{"weight_standardization": false, "shampoo_beta": 0.95, "steps": 4600, "warmup_steps": 230}
Rows from block 6, named by matrix and row number. Rows with one number belong to one channel. Each number is 50 + 12 x the weight over its row's rms, rounded and kept within 0 to 99. All counts start at 0. After the name is the row's rms in percent of the matrix's.
# convs0: first 3x3 conv (model.mid.0.convs.0.weight, 192x192x3x3), inputs 36-38, a 3x3 kernel for each
# convs1: second 3x3 conv (model.mid.0.convs.1.weight, 192x192x3x3, transposed), outputs 36-38, a 3x3 kernel for each
convs0.37 110:32 24 61 69 32 39 49 39 52 72 62 49 44 65 37 69 17 47 62 50 63 42 54 58 44 53 41
convs0.38 111:46 36 38 56 73 43 57 35 39 44 54 59 55 51 48 42 42 59 40 41 83 49 43 35 74 49 18
convs0.39 112:55 60 51 46 46 59 32 51 52 24 55 80 45 28 62 44 59 52 44 59 67 60 55 65 51 56 59
convs0.40 090:64 63 70 44 51 65 24 37 37 38 53 49 39 55 78 46 55 44 47 59 59 60 46 32 59 62 39
convs0.41 116:56 26 38 56 58 67 37 47 46 58 61 47 54 58 31 57 46 89 41 54 49 52 71 57 38 55 52
convs0.42 106:72 37 51 50 52 48 38 45 47 54 54 58 21 48 59 52 39 49 51 43 44 61 52 58 43 54 56
convs0.43 094:31 35 58 47 49 35 38 43 50 53 53 42 31 25 49 38 84 50 58 33 60 48 36 70 43 35 48
convs0.44 118:62 55 62 47 48 46 48 61 51 76 35 54 74 35 31 49 64 43 50 43 51 68 42 80 54 58 65
convs0.45 086:64 51 57 59 40 61 33 37 55 57 59 57 77 61 36 60 42 66 37 38 47 67 43 70 42 63 72
convs0.46 095:62 32 37 53 57 38 61 48 62 53 36 39 54 37 51 68 41 48 39 56 61 59 66 57 29 62 67
convs0.47 090:15 53 55 43 55 50 37 47 54 18 35 32 65 70 49 46 43 47 45 52 64 40 16 48 64 68 54
convs0.48 102:44 33 61 73 51 39 71 48 46 57 45 36 62 30 53 65 38 34 45 62 58 55 70 59 52 50 68
convs0.49 089:57 44 65 51 46 50 49 36 38 46 29 32 48 68 45 58 48 59 55 59 41 49 46 49 55 46 64
convs0.50 105:35 41 39 56 58 52 37 30 68 34 57 40 57 75 23 83 59 34 56 44 39 51 37 54 66 52 52
convs0.51 097:69 46 28 44 60 58 53 48 50 56 59 37 47 52 36 55 62 54 50 61 59 52 36 41 32 55 35
convs0.52 093:20 48 72 32 53 68 44 43 44 45 53 63 50 54 65 67 71 62 62 53 35 61 52 34 37 55 44
convs0.53 108:55 46 70 47 44 41 45 43 35 45 45 48 46 59 33 58 38 28 54 50 61 33 35 45 53 45 34
convs0.54 100:51 58 44 42 39 32 59 57 48 55 31 68 66 41 37 51 46 44 53 57 78 42 52 59 64 39 39
convs0.55 096:37 52 62 58 42 47 44 48 47 42 49 71 52 46 45 32 52 34 52 60 37 40 48 42 40 52 69
convs0.56 088:71 59 86 38 55 43 57 61 38 53 37 62 47 53 52 58 49 38 53 42 52 39 31 64 70 35 63
convs0.57 105:56 35 30 75 53 68 31 49 34 61 46 56 37 41 59 59 25 43 57 59 49 34 54 50 58 52 43
convs0.58 104:53 48 46 44 49 45 53 46 55 41 60 70 49 92 29 60 53 21 58 47 32 45 86 41 44 66 51
convs0.59 100:51 26 35 64 55 27 36 47 57 51 59 39 49 37 40 66 59 49 38 60 64 59 57 57 44 38 54
convs0.60 098:57 64 35 33 41 44 39 56 48 43 22 29 48 50 33 32 35 44 53 27 49 50 49 48 41 47 38
convs0.61 098:71 43 55 57 51 59 57 51 56 44 67 47 35 63 20 58 46 30 61 53 24 51 44 36 47 46 41
convs0.62 101:42 20 48 45 32 52 59 57 31 55 65 59 22 20 44 48 41 61 39 53 22 50 45 68 45 70 53
convs0.63 096:30 58 64 60 51 27 48 15 52 51 41 61 41 64 58 43 49 44 42 55 53 39 43 71 65 83 42
convs0.64 102:80 47 49 33 38 61 45 35 48 55 36 50 32 46 56 49 47 60 12 70 66 40 15 77 39 53 28
convs0.65 102:33 42 53 32 48 36 59 62 30 61 55 46 47 49 63 68 23 43 49 48 34 32 36 45 50 24 40
convs0.66 093:61 48 58 59 59 63 55 48 47 43 40 42 47 46 57 47 45 47 51 56 25 44 56 42 49 57 54
convs0.67 115:61 43 55 45 43 58 56 42 42 69 59 57 38 75 46 53 60 32 36 62 50 55 53 31 45 62 69
convs0.68 113:55 52 68 58 52 57 41 44 44 58 25 46 37 40 40 44 39 31 76 37 57 39 57 34 45 46 46
convs0.69 091:68 37 59 53 32 37 35 58 55 51 53 52 59 49 61 41 46 61 60 65 40 39 48 33 48 36 64
convs0.70 110:42 35 39 30 49 59 54 48 63 39 39 35 68 58 33 57 46 54 67 44 47 64 53 73 57 71 56
convs0.71 098:52 41 43 44 39 54 72 59 58 58 39 49 63 10 55 64 36 59 51 50 35 55 38 51 53 56 40
convs0.72 104:53 45 29 30 47 49 56 41 57 45 44 54 41 65 56 39 31 69 58 37 45 35 79 62 41 56 39
convs0.73 108:41 34 50 55 33 37 62 61 25 66 55 54 71 64 39 52 18 55 40 40 50 32 45 37 69 56 44
convs0.74 088:58 46 45 42 48 46 39 32 62 58 60 56 54 47 55 46 55 62 46 75 30 43 55 50 57 54 57
convs0.75 107:37 58 38 39 42 36 64 58 45 51 38 51 47 43 54 61 37 13 68 66 55 36 49 36 99 58 45
convs0.76 104:59 35 63 28 43 53 66 45 37 50 59 45 14 33 53 52 51 34 35 68 60 59 48 40 44 36 51
convs0.77 107:72 60 60 18 52 40 44 35 55 45 57 64 39 45 68 39 59 52 46 58 48 30 51 31 65 48 43
convs0.78 106:37 44 70 55 37 44 22 47 54 51 63 40 33 56 54 46 66 77 48 45 42 54 47 56 51 47 59
convs0.79 104:47 47 45 52 45 46 40 58 27 55 55 51 50 47 56 59 68 49 63 60 38 43 57 76 56 50 69
convs0.80 090:74 39 53 30 64 50 68 46 70 33 45 48 62 65 43 57 38 35 55 38 51 48 43 51 32 38 66
convs0.81 089:57 49 76 48 30 55 43 31 58 58 73 60 57 46 52 55 66 43 48 39 62 52 35 50 28 51 36
convs0.82 098:37 34 38 33 66 49 53 47 32 36 45 68 43 52 61 55 41 46 61 64 49 48 33 62 43 37 54
convs0.83 090:45 51 56 37 48 40 34 54 49 51 47 57 44 65 48 53 60 55 46 25 40 51 64 29 43 60 34
convs0.84 095:39 67 64 52 48 47 46 56 33 65 63 38 58 45 59 39 49 58 61 54 64 42 38 67 60 40 63
convs0.85 096:50 27 38 54 41 67 21 47 58 44 36 37 65 45 43 45 31 19 44 44 74 55 61 61 50 41 36
convs0.86 096:53 48 43 36 39 68 31 57 71 62 69 76 41 56 50 36 48 60 48 71 56 39 55 62 44 37 57
convs0.87 104:57 49 37 61 60 59 53 56 51 43 44 40 61 73 35 51 66 67 62 26 45 51 69 54 55 50 47
convs0.88 092:52 39 46 38 46 56 39 64 45 66 62 74 60 41 53 37 45 34 62 56 38 44 51 81 55 47 46
convs0.89 092:68 48 42 52 56 62 56 45 41 61 59 69 57 62 53 49 53 36 45 42 84 62 63 52 55 69 64
convs0.90 104:52 50 48 46 58 47 34 57 44 59 49 50 42 41 55 40 59 49 38 50 62 48 60 46 64 45 68
convs0.91 114:51 60 32 53 25 64 40 51 51 56 56 51 31 34 38 59 54 53 63 57 44 43 60 55 44 29 21
convs0.92 097:23 53 38 54 45 51 36 43 65 47 59 53 61 43 32 55 65 64 54 46 44 70 58 55 50 48 48
convs0.93 108:52 41 58 33 51 58 42 58 55 68 63 63 34 58 57 44 44 62 65 40 36 49 32 55 51 51 66
convs0.94 100:58 62 57 52 39 46 43 67 48 50 64 50 54 35 46 57 43 33 64 54 60 69 61 66 31 48 38
convs0.95 115:47 54 56 51 25 46 40 42 57 34 50 43 76 63 54 59 64 37 46 37 60 57 65 54 36 52 16
convs0.96 096:64 28 52 42 32 46 60 58 56 62 37 47 55 56 59 57 46 52 69 53 41 47 60 61 35 58 52
convs0.97 100:23 63 58 25 49 33 64 68 58 29 55 53 50 48 41 48 52 51 44 38 82 30 68 54 71 46 45
convs0.98 106:54 56 49 56 45 40 47 31 50 42 61 60 75 65 35 42 68 56 43 44 43 49 47 34 46 54 57
convs0.99 103:42 38 45 34 47 44 48 35 50 41 46 48 44 53 27 41 51 61 39 51 82 60 32 34 49 58 46
convs0.100 099:50 46 36 49 64 45 43 51 56 37 80 74 44 64 66 45 34 46 43 41 51 63 52 58 62 49 56
convs0.101 087:52 40 32 68 64 54 69 31 61 54 54 47 54 42 44 45 57 62 67 53 52 55 47 42 20 51 48
convs0.102 095:73 48 52 36 68 49 43 36 56 32 51 57 43 54 43 55 33 53 38 36 47 60 54 39 59 63 60
convs0.103 108:58 62 38 51 65 38 42 66 54 51 44 55 39 24 31 28 28 43 56 36 66 40 47 47 53 42 56
convs0.104 085:39 54 46 45 39 40 48 71 42 59 33 44 29 34 36 48 47 67 53 44 60 61 35 35 56 23 41
convs0.105 100:29 45 45 31 46 53 53 58 59 38 35 41 64 71 59 60 57 42 37 66 69 54 73 80 56 49 75
convs0.106 104:57 33 31 32 48 60 40 36 69 45 74 59 60 71 71 49 51 36 30 46 49 37 32 75 44 58 67
convs0.107 115:22 36 56 50 69 48 51 58 52 60 50 36 57 53 47 72 59 73 46 75 56 56 47 58 59 34 66
convs0.108 101:38 37 54 34 62 38 69 41 51 34 34 52 56 41 71 42 58 33 44 75 71 58 46 77 65 48 65
convs0.109 099:49 49 49 39 49 14 46 40 45 52 53 67 43 34 20 64 39 60 52 50 72 56 48 31 55 69 41
convs0.110 095:60 55 51 31 46 43 62 62 43 44 66 61 39 38 72 28 61 48 67 75 53 35 59 56 47 62 51
convs0.111 090:41 15 56 55 43 62 38 47 37 45 53 56 74 75 78 23 77 63 74 38 41 65 44 36 35 59 47
convs0.112 114:44 53 34 58 33 55 62 65 57 52 62 56 55 67 53 27 69 40 58 47 44 61 54 45 51 56 41
convs0.113 092:49 60 55 54 36 54 49 34 48 67 55 62 69 39 74 46 34 51 43 49 52 46 43 34 47 35 40
convs0.114 107:59 52 50 42 53 42 52 42 46 36 48 49 48 55 57 63 49 68 52 42 51 55 57 56 62 38 62
convs0.115 098:61 29 63 43 64 66 41 54 48 43 53 61 48 44 33 58 47 54 42 51 70 53 49 59 50 54 54
convs0.116 108:31 36 44 55 35 58 43 56 30 38 35 68 51 65 41 34 38 66 69 52 40 48 68 70 46 34 54
convs0.117 102:49 70 48 50 43 49 49 60 45 46 53 46 63 42 49 36 49 54 59 60 66 52 42 59 57 47 48
convs0.118 110:47 53 53 43 46 51 50 49 35 34 42 39 48 78 39 54 41 45 51 40 45 55 72 33 43 64 27
convs0.119 095:63 36 55 69 28 60 54 50 68 61 38 44 54 49 28 54 66 61 37 39 40 52 44 47 43 40 74
convs0.120 112:46 60 43 54 45 43 62 57 47 42 44 43 59 60 85 45 54 57 47 59 63 51 58 51 52 25 41
convs0.121 104:31 48 44 80 56 55 40 66 93 48 56 37 35 60 44 25 46 81 57 50 52 42 45 54 53 60 43
convs0.122 106:45 28 39 35 61 57 75 46 35 79 54 43 61 48 61 51 42 39 52 49 64 50 77 46 61 61 42
convs0.123 093:47 37 51 48 59 49 57 42 58 31 41 65 44 19 25 46 55 51 42 36 36 56 66 80 46 57 76
convs0.124 093:59 56 52 53 55 49 69 61 62 47 56 41 41 46 38 50 63 49 46 43 52 70 42 43 60 42 54
convs0.125 086:59 34 61 58 29 49 35 60 58 78 71 55 71 73 27 43 55 46 44 57 49 58 49 51 54 51 36
convs0.126 098:47 50 38 31 70 41 46 50 42 62 43 42 33 66 64 62 35 83 63 48 57 54 75 55 57 45 48
convs0.127 103:44 58 51 45 66 51 47 57 42 47 32 53 48 32 55 58 42 46 68 51 42 81 41 71 66 64 53
convs0.128 103:26 58 52 51 16 83 45 32 39 45 61 42 45 61 60 23 39 79 71 67 47 43 51 54 45 56 49
convs0.129 100:01 67 51 60 58 34 64 64 55 71 52 53 43 38 33 45 40 50 44 42 50 42 63 14 59 47 54
convs0.130 104:54 30 62 46 46 49 35 48 66 56 44 49 52 45 35 54 38 36 51 50 50 72 47 42 58 28 52
convs0.131 112:36 41 51 66 45 51 38 54 53 52 52 20 45 80 65 40 52 53 53 60 41 53 72 44 72 65 52
convs0.132 095:69 31 33 46 63 52 52 62 50 52 52 33 55 46 43 90 37 54 48 50 51 42 48 55 23 24 64
convs0.133 085:50 47 68 24 33 64 55 72 32 61 53 53 56 44 54 64 52 57 48 59 51 56 48 27 58 43 64
convs0.134 098:21 55 33 41 53 44 22 38 49 58 41 46 59 33 40 57 58 46 63 50 60 62 47 37 45 51 32
convs0.135 101:37 70 55 50 66 58 45 43 56 63 44 48 64 55 56 34 49 50 60 46 56 47 59 53 43 73 45
convs0.136 091:65 52 49 60 77 34 43 55 50 38 44 61 58 74 54 48 66 44 52 70 63 79 44 41 67 42 11
convs0.137 096:37 62 46 42 71 44 37 65 50 45 58 53 52 56 34 90 65 55 54 52 30 67 42 66 51 54 46
convs0.138 096:44 36 56 61 38 62 51 33 63 50 61 62 33 51 39 44 51 20 22 58 40 42 37 46 32 57 51
convs0.139 088:50 48 53 65 52 58 48 55 51 26 42 37 34 58 46 36 60 39 52 56 56 61 61 32 57 63 64
convs0.140 093:58 60 52 37 53 59 62 44 48 79 42 41 47 46 50 60 53 42 57 40 45 58 50 53 39 34 69
convs0.141 101:54 79 42 70 34 46 60 68 49 34 54 49 52 54 74 51 56 37 42 64 65 61 50 41 44 45 45
convs0.142 101:58 50 46 42 40 45 36 63 60 37 49 68 43 38 59 44 37 69 36 46 30 50 47 66 37 44 56
convs0.143 095:50 29 45 64 42 61 58 31 39 50 57 59 59 52 61 47 49 51 33 71 47 57 73 40 57 53 65
convs0.144 104:54 48 52 51 33 56 36 63 69 57 51 35 51 39 74 78 65 46 37 59 55 59 33 54 46 39 72
convs0.145 094:64 41 75 41 65 40 50 61 49 30 45 38 30 42 48 61 37 35 60 39 49 29 47 69 38 58 49
convs0.146 115:41 50 53 47 37 74 54 54 53 45 44 41 50 64 71 61 66 60 60 43 46 36 54 49 39 48 49
convs0.147 104:65 65 33 57 56 42 52 60 39 59 58 42 50 50 35 63 39 49 46 44 37 57 41 33 56 61 33
convs0.148 089:65 79 63 58 30 58 38 45 55 53 59 38 33 56 45 51 54 40 65 59 34 34 48 62 48 46 53
convs0.149 110:49 44 29 53 48 60 24 63 49 47 45 38 64 33 44 30 49 20 40 67 59 47 44 32 33 45 63
convs1.37 107:45 45 55 44 66 30 42 40 53 54 51 19 48 43 52 54 53 33 65 60 44 62 49 80 58 82 43
convs1.38 112:59 65 48 38 47 44 62 64 46 53 61 49 50 47 58 51 53 48 50 56 31 88 37 33 73 83 58
convs1.39 105:44 35 43 43 54 56 76 47 33 51 51 55 53 53 44 59 46 44 28 46 60 37 47 49 27 56 61
convs1.40 088:60 62 70 61 68 49 43 45 57 70 46 39 26 62 69 45 44 52 76 53 53 60 53 47 45 58 34
convs1.41 109:57 49 53 41 41 53 52 60 58 59 49 59 38 35 60 57 55 61 52 30 47 32 42 59 36 54 40
convs1.42 103:57 35 62 48 50 66 41 60 42 32 56 54 57 77 59 51 63 40 56 60 52 39 69 55 60 58 42
convs1.43 090:47 46 53 53 61 58 57 31 68 47 50 48 40 43 55 59 44 42 38 38 57 48 66 41 59 69 64
convs1.44 113:50 40 45 66 50 36 53 50 45 62 49 51 43 49 60 47 51 53 47 46 62 65 49 67 37 30 52
convs1.45 087:63 67 48 58 43 64 56 71 48 51 66 57 30 70 42 41 52 40 29 39 54 25 40 42 40 47 54
convs1.46 092:54 49 68 61 58 61 45 55 36 40 56 33 64 50 67 44 44 63 44 34 52 66 44 40 41 54 46
convs1.47 093:49 51 39 58 40 56 58 47 60 43 61 47 47 35 57 54 46 42 55 42 59 63 72 70 43 41 47
convs1.48 110:58 35 38 53 38 46 52 34 53 49 45 36 45 42 53 49 48 48 65 67 46 37 40 45 41 22 26
convs1.49 091:46 59 33 53 45 50 42 54 57 58 40 39 69 53 72 49 62 67 42 59 65 31 30 42 57 47 61
convs1.50 107:51 54 49 41 58 54 56 61 47 68 39 45 70 45 30 39 53 49 46 46 24 30 50 62 65 63 47
convs1.51 100:64 23 70 38 57 73 38 73 64 50 32 58 44 53 44 46 55 55 62 63 63 57 27 62 48 37 59
convs1.52 088:34 52 41 60 55 70 39 56 66 51 53 52 37 53 49 44 52 36 51 37 69 69 38 68 53 52 75
convs1.53 108:61 56 56 61 37 49 51 46 37 56 42 59 43 54 59 61 58 47 49 52 71 45 52 63 68 40 36
convs1.54 104:37 49 53 51 60 54 58 45 59 50 65 58 50 56 35 56 58 60 64 55 55 55 55 72 51 71 38
convs1.55 098:51 59 61 49 54 65 39 60 51 70 52 50 47 43 49 32 38 52 44 40 65 49 47 57 50 45 39
convs1.56 088:60 61 53 46 57 48 43 68 44 57 60 55 56 41 72 51 49 47 36 33 40 25 67 60 59 36 65
convs1.57 108:51 52 61 39 51 55 73 44 57 35 46 49 63 44 36 52 57 69 56 43 49 41 29 62 73 18 48
convs1.58 105:39 57 65 60 61 59 57 61 48 47 40 66 48 55 58 38 66 46 54 49 56 57 33 58 49 38 55
convs1.59 102:42 54 71 53 45 38 51 72 51 55 61 56 53 42 56 42 42 53 23 38 44 50 59 61 46 66 60
convs1.60 099:33 48 54 47 37 43 51 46 35 43 37 57 61 47 49 51 54 55 25 53 56 55 66 53 64 46 46
convs1.61 105:78 40 34 30 44 62 42 44 36 66 59 63 63 54 64 51 45 50 61 36 35 52 40 65 55 70 31
convs1.62 104:58 40 42 60 65 35 45 38 44 56 44 46 63 45 39 73 36 48 74 33 59 32 56 52 43 39 36
convs1.63 099:55 61 56 51 61 42 38 58 43 56 47 50 42 53 49 37 44 63 68 49 45 35 59 44 38 47 71
convs1.64 105:46 57 51 42 62 46 40 48 57 53 46 33 57 56 40 51 52 35 55 44 58 55 82 71 45 73 55
convs1.65 107:62 57 48 61 62 58 42 23 62 37 45 48 40 34 45 43 56 46 53 55 71 45 46 69 61 56 51
convs1.66 091:58 62 52 46 40 55 49 51 32 56 45 56 55 50 69 42 39 47 55 75 43 51 75 59 46 39 57
convs1.67 107:46 46 38 56 41 33 39 67 36 47 51 30 44 39 60 34 60 38 46 64 47 46 50 54 70 41 35
convs1.68 112:60 46 42 43 42 65 47 54 47 48 56 58 55 41 48 54 52 44 76 46 48 59 54 45 71 26 45
convs1.69 089:57 59 53 47 45 49 65 52 54 64 67 36 42 52 46 57 35 42 40 66 58 68 60 89 75 46 50
convs1.70 112:52 55 44 61 54 52 45 58 54 49 32 58 52 49 54 38 36 43 31 60 25 44 39 67 46 46 68
convs1.71 097:67 62 57 54 52 60 56 57 57 58 57 45 35 53 61 60 65 56 70 47 44 60 56 21 48 60 72
convs1.72 109:39 52 51 47 45 57 55 51 45 55 43 52 48 49 48 44 47 46 51 35 43 30 36 60 34 57 39
convs1.73 110:30 32 54 47 49 66 38 53 41 54 66 46 44 46 46 53 63 40 43 47 60 68 69 63 66 79 53
convs1.74 092:61 77 56 40 45 55 45 45 46 62 48 53 33 40 73 59 46 62 34 56 38 50 44 64 60 72 54
convs1.75 101:57 44 52 62 52 64 57 47 62 57 69 43 57 59 46 39 37 62 42 47 38 40 57 68 40 43 55
convs1.76 098:45 33 50 37 51 58 47 50 50 38 54 52 39 58 53 46 43 54 31 66 57 38 46 80 48 35 59
convs1.77 113:65 63 45 56 37 56 55 37 43 25 47 51 52 52 56 46 65 52 56 47 29 66 44 66 47 50 44
convs1.78 105:66 62 58 54 60 55 56 48 48 48 54 53 42 46 56 56 55 49 44 58 53 70 53 51 59 66 37
convs1.79 103:70 49 69 67 50 55 59 51 56 54 28 68 45 44 66 54 54 55 44 47 50 55 20 30 60 31 46
convs1.80 094:65 43 62 52 38 43 54 53 43 28 76 54 54 73 42 57 57 51 53 50 56 49 44 37 44 41 37
convs1.81 091:46 61 62 44 43 38 64 53 38 44 60 56 48 44 73 62 59 54 47 37 67 56 57 46 51 49 53
convs1.82 098:55 59 62 53 45 64 56 55 56 59 38 37 54 50 50 54 37 31 45 48 65 39 42 62 69 40 48
convs1.83 093:50 43 55 57 42 64 46 59 69 67 57 60 50 35 48 54 42 52 56 57 62 71 39 38 53 45 48
convs1.84 095:63 51 46 61 59 48 45 59 54 65 52 59 70 50 63 51 49 38 58 41 36 39 69 64 39 33 33
convs1.85 094:53 60 56 43 73 54 42 63 53 44 42 47 50 60 45 58 50 52 58 53 80 54 48 69 19 62 88
convs1.86 097:47 40 70 45 56 56 42 44 39 57 66 55 32 57 62 27 45 34 58 73 48 47 59 69 33 42 77
convs1.87 108:38 56 69 47 54 56 55 48 41 65 53 49 64 42 52 48 54 60 49 42 46 57 35 42 41 65 49
convs1.88 095:56 39 46 49 50 55 35 47 44 60 67 55 37 46 43 61 66 67 43 62 54 42 38 40 63 39 58
convs1.89 099:52 31 51 43 38 37 44 46 23 68 56 71 60 64 63 47 52 61 40 45 57 66 61 62 62 71 59
convs1.90 108:47 26 60 52 43 54 52 53 30 48 47 40 62 53 58 52 52 59 35 61 48 63 69 60 35 45 58
convs1.91 112:38 48 42 55 54 50 58 31 39 49 41 51 41 35 54 57 65 43 59 62 73 51 64 32 45 43 39
convs1.92 099:41 68 55 60 49 54 44 48 55 45 61 74 65 69 50 43 65 62 36 58 54 62 36 43 64 54 64
convs1.93 105:57 39 53 38 49 41 69 35 47 55 54 52 48 62 55 44 52 48 49 60 56 68 57 58 54 64 63
convs1.94 101:54 45 45 51 53 38 59 48 30 41 76 33 39 53 71 72 52 53 39 56 71 57 38 55 34 69 34
convs1.95 112:43 47 54 55 58 41 55 69 49 32 47 45 44 48 44 50 45 65 69 48 35 53 29 33 47 42 59
convs1.96 095:42 45 60 63 50 41 34 67 32 45 45 42 33 62 48 69 43 49 70 38 77 52 44 25 54 46 39
convs1.97 099:52 48 38 47 54 45 46 32 52 57 48 56 68 59 46 55 38 44 50 47 61 33 57 39 30 62 49
convs1.98 102:51 61 48 44 37 27 55 58 54 40 57 46 36 52 42 50 48 48 62 63 66 60 69 54 36 37 43
convs1.99 098:47 60 44 65 33 64 38 37 48 73 46 44 36 41 49 53 53 48 61 55 44 49 56 64 48 31 53
convs1.100 098:67 57 54 42 39 54 50 48 82 48 44 29 52 44 30 53 52 66 46 38 42 67 58 21 46 59 10
convs1.101 088:50 63 42 50 63 52 65 56 62 53 74 52 45 48 33 50 38 42 65 50 42 76 51 60 66 38 61
convs1.102 090:54 70 35 46 39 44 49 49 47 63 50 52 52 46 60 41 58 45 49 47 41 54 48 35 46 66 55
convs1.103 107:57 62 50 47 51 53 38 30 58 43 52 51 39 58 42 48 51 55 55 45 41 61 56 52 55 40 59
convs1.104 086:43 32 61 38 53 46 52 34 46 58 34 70 42 56 42 34 56 44 57 66 46 47 54 39 35 62 54
convs1.105 097:50 35 54 42 57 45 27 47 50 54 44 32 51 43 46 53 49 62 55 38 48 44 44 68 37 37 48
convs1.106 104:56 33 45 49 40 47 59 39 52 35 39 43 47 50 63 52 42 49 48 50 43 48 64 66 64 54 57
convs1.107 110:74 57 59 78 30 65 37 33 55 38 50 63 49 51 59 51 41 44 62 57 62 53 53 33 42 54 69
convs1.108 100:47 54 42 46 43 48 56 54 60 44 49 67 61 44 44 57 57 38 55 55 40 24 64 42 44 46 73
convs1.109 093:53 69 66 60 41 63 67 34 38 54 60 39 77 31 60 51 37 61 45 42 25 68 34 55 53 51 42
convs1.110 099:55 56 62 39 25 39 57 53 59 52 71 46 62 57 46 48 72 47 55 40 56 47 57 71 55 50 33
convs1.111 090:59 54 59 60 45 52 51 68 63 46 55 38 49 50 51 53 50 57 39 47 53 50 46 44 52 68 44
convs1.112 106:54 52 33 33 60 47 36 69 52 53 71 51 56 49 51 64 58 57 37 45 54 27 50 36 49 39 62
convs1.113 089:55 35 49 47 63 57 49 60 57 46 32 47 49 42 34 40 49 71 67 46 57 65 63 76 50 59 58
convs1.114 105:40 43 43 44 34 46 47 76 45 38 58 50 57 52 47 52 42 37 31 64 46 67 54 52 70 69 45
convs1.115 098:46 42 37 53 50 46 48 60 51 44 55 57 57 59 69 64 43 46 53 43 49 51 38 43 46 32 36
convs1.116 113:50 65 45 57 45 46 43 56 40 22 51 66 39 51 47 49 49 56 45 55 64 40 48 37 47 52 37
convs1.117 102:51 38 61 41 49 54 23 44 49 32 44 60 40 44 44 58 45 52 68 48 58 35 57 43 50 52 35
convs1.118 105:54 44 51 50 59 69 24 57 46 43 47 51 65 57 70 44 60 43 65 69 70 68 34 55 58 56 63
convs1.119 096:57 44 42 57 54 33 40 47 47 53 31 42 61 61 67 45 46 58 50 63 41 33 50 60 44 51 53
convs1.120 117:55 43 58 61 46 61 52 35 52 56 46 65 57 40 56 53 61 57 47 42 37 39 63 49 36 42 59
convs1.121 104:45 49 57 38 36 46 44 53 52 45 57 34 64 58 49 51 59 43 54 16 55 59 46 60 45 56 56
convs1.122 111:57 44 63 48 44 68 45 41 66 65 52 54 43 61 44 44 34 61 55 35 44 46 46 38 61 33 43
convs1.123 094:41 56 62 72 49 47 51 44 54 68 62 46 54 47 53 41 33 40 34 66 77 30 59 55 47 27 33
convs1.124 091:38 43 48 35 44 59 42 28 38 53 54 31 61 64 61 74 52 51 64 70 64 58 55 28 52 69 38
convs1.125 091:50 44 46 68 56 48 52 47 52 37 51 46 59 61 57 60 57 37 30 65 57 26 73 43 45 26 60
convs1.126 107:48 50 65 67 55 58 66 51 50 39 49 55 60 50 67 33 38 32 65 69 48 31 58 63 36 33 45
convs1.127 096:54 68 49 56 71 48 53 74 56 42 48 51 45 40 53 39 61 48 41 36 58 42 51 32 34 44 62
convs1.128 099:51 56 52 38 54 62 54 69 44 27 32 36 56 41 70 53 37 44 46 54 82 47 48 48 57 40 59
convs1.129 102:53 68 37 62 39 56 58 14 55 48 33 51 55 49 39 41 60 28 47 28 58 54 54 49 27 40 66
convs1.130 109:59 49 51 63 47 43 44 45 34 55 60 69 47 52 54 41 57 49 43 43 54 50 36 37 57 54 36
convs1.131 106:50 42 52 28 54 42 50 63 59 29 47 57 50 50 38 56 70 56 43 37 60 58 39 33 36 42 42
convs1.132 098:53 34 50 47 43 35 58 57 39 57 40 57 46 66 54 57 55 59 48 60 47 57 56 28 64 76 42
convs1.133 091:62 28 50 51 40 51 55 54 53 45 44 70 32 49 43 50 40 52 46 59 52 80 50 36 47 40 50
convs1.134 097:48 51 61 51 56 45 62 66 49 40 41 44 45 49 50 38 64 52 43 69 47 64 50 34 38 41 46
convs1.135 105:44 55 50 46 32 54 51 44 75 58 45 58 37 37 53 27 38 48 41 39 57 57 40 43 47 54 47
convs1.136 096:45 45 51 54 57 66 59 56 46 52 45 54 37 52 49 59 36 27 64 66 44 45 75 35 58 40 45
convs1.137 098:86 54 42 56 47 40 56 27 53 70 56 38 53 46 59 67 46 49 45 71 51 43 41 41 44 39 61
convs1.138 094:48 66 56 62 59 50 40 51 48 52 44 42 52 63 58 48 56 54 37 51 60 62 49 52 60 59 45
convs1.139 092:44 57 48 65 49 50 53 50 55 41 40 27 37 31 43 53 44 48 21 44 50 55 27 41 59 34 42
convs1.140 097:61 62 68 52 49 61 45 36 47 56 39 40 43 45 42 48 59 77 40 48 59 65 44 54 51 48 48
convs1.141 102:58 58 35 27 65 67 64 51 64 40 62 54 41 63 37 54 57 53 68 27 61 62 46 42 42 46 58
convs1.142 103:52 40 55 47 31 37 51 29 48 47 52 44 66 48 31 54 61 46 70 75 46 71 57 45 63 39 44
convs1.143 099:49 45 52 61 54 24 42 62 52 55 42 28 70 66 56 61 52 50 35 29 40 59 46 28 54 36 60
convs1.144 107:36 47 51 50 49 27 60 55 44 57 53 49 51 44 41 62 52 35 59 42 31 47 42 24 38 28 49
convs1.145 098:64 60 35 63 49 44 45 39 48 29 44 39 64 40 70 49 46 66 63 24 48 55 65 42 66 61 27
convs1.146 111:63 47 51 75 55 49 70 63 51 53 44 63 50 38 45 47 42 59 53 56 63 50 55 44 61 52 57
convs1.147 106:71 56 64 42 34 49 32 44 60 35 40 64 52 34 61 48 48 36 86 55 37 62 53 47 46 65 55
convs1.148 089:44 41 52 49 50 37 29 49 32 59 50 52 45 38 48 60 30 62 43 59 62 66 49 67 59 54 47
convs1.149 111:63 52 26 53 65 64 39 44 58 62 48 65 27 49 33 61 46 43 43 42 52 66 50 48 39 48 72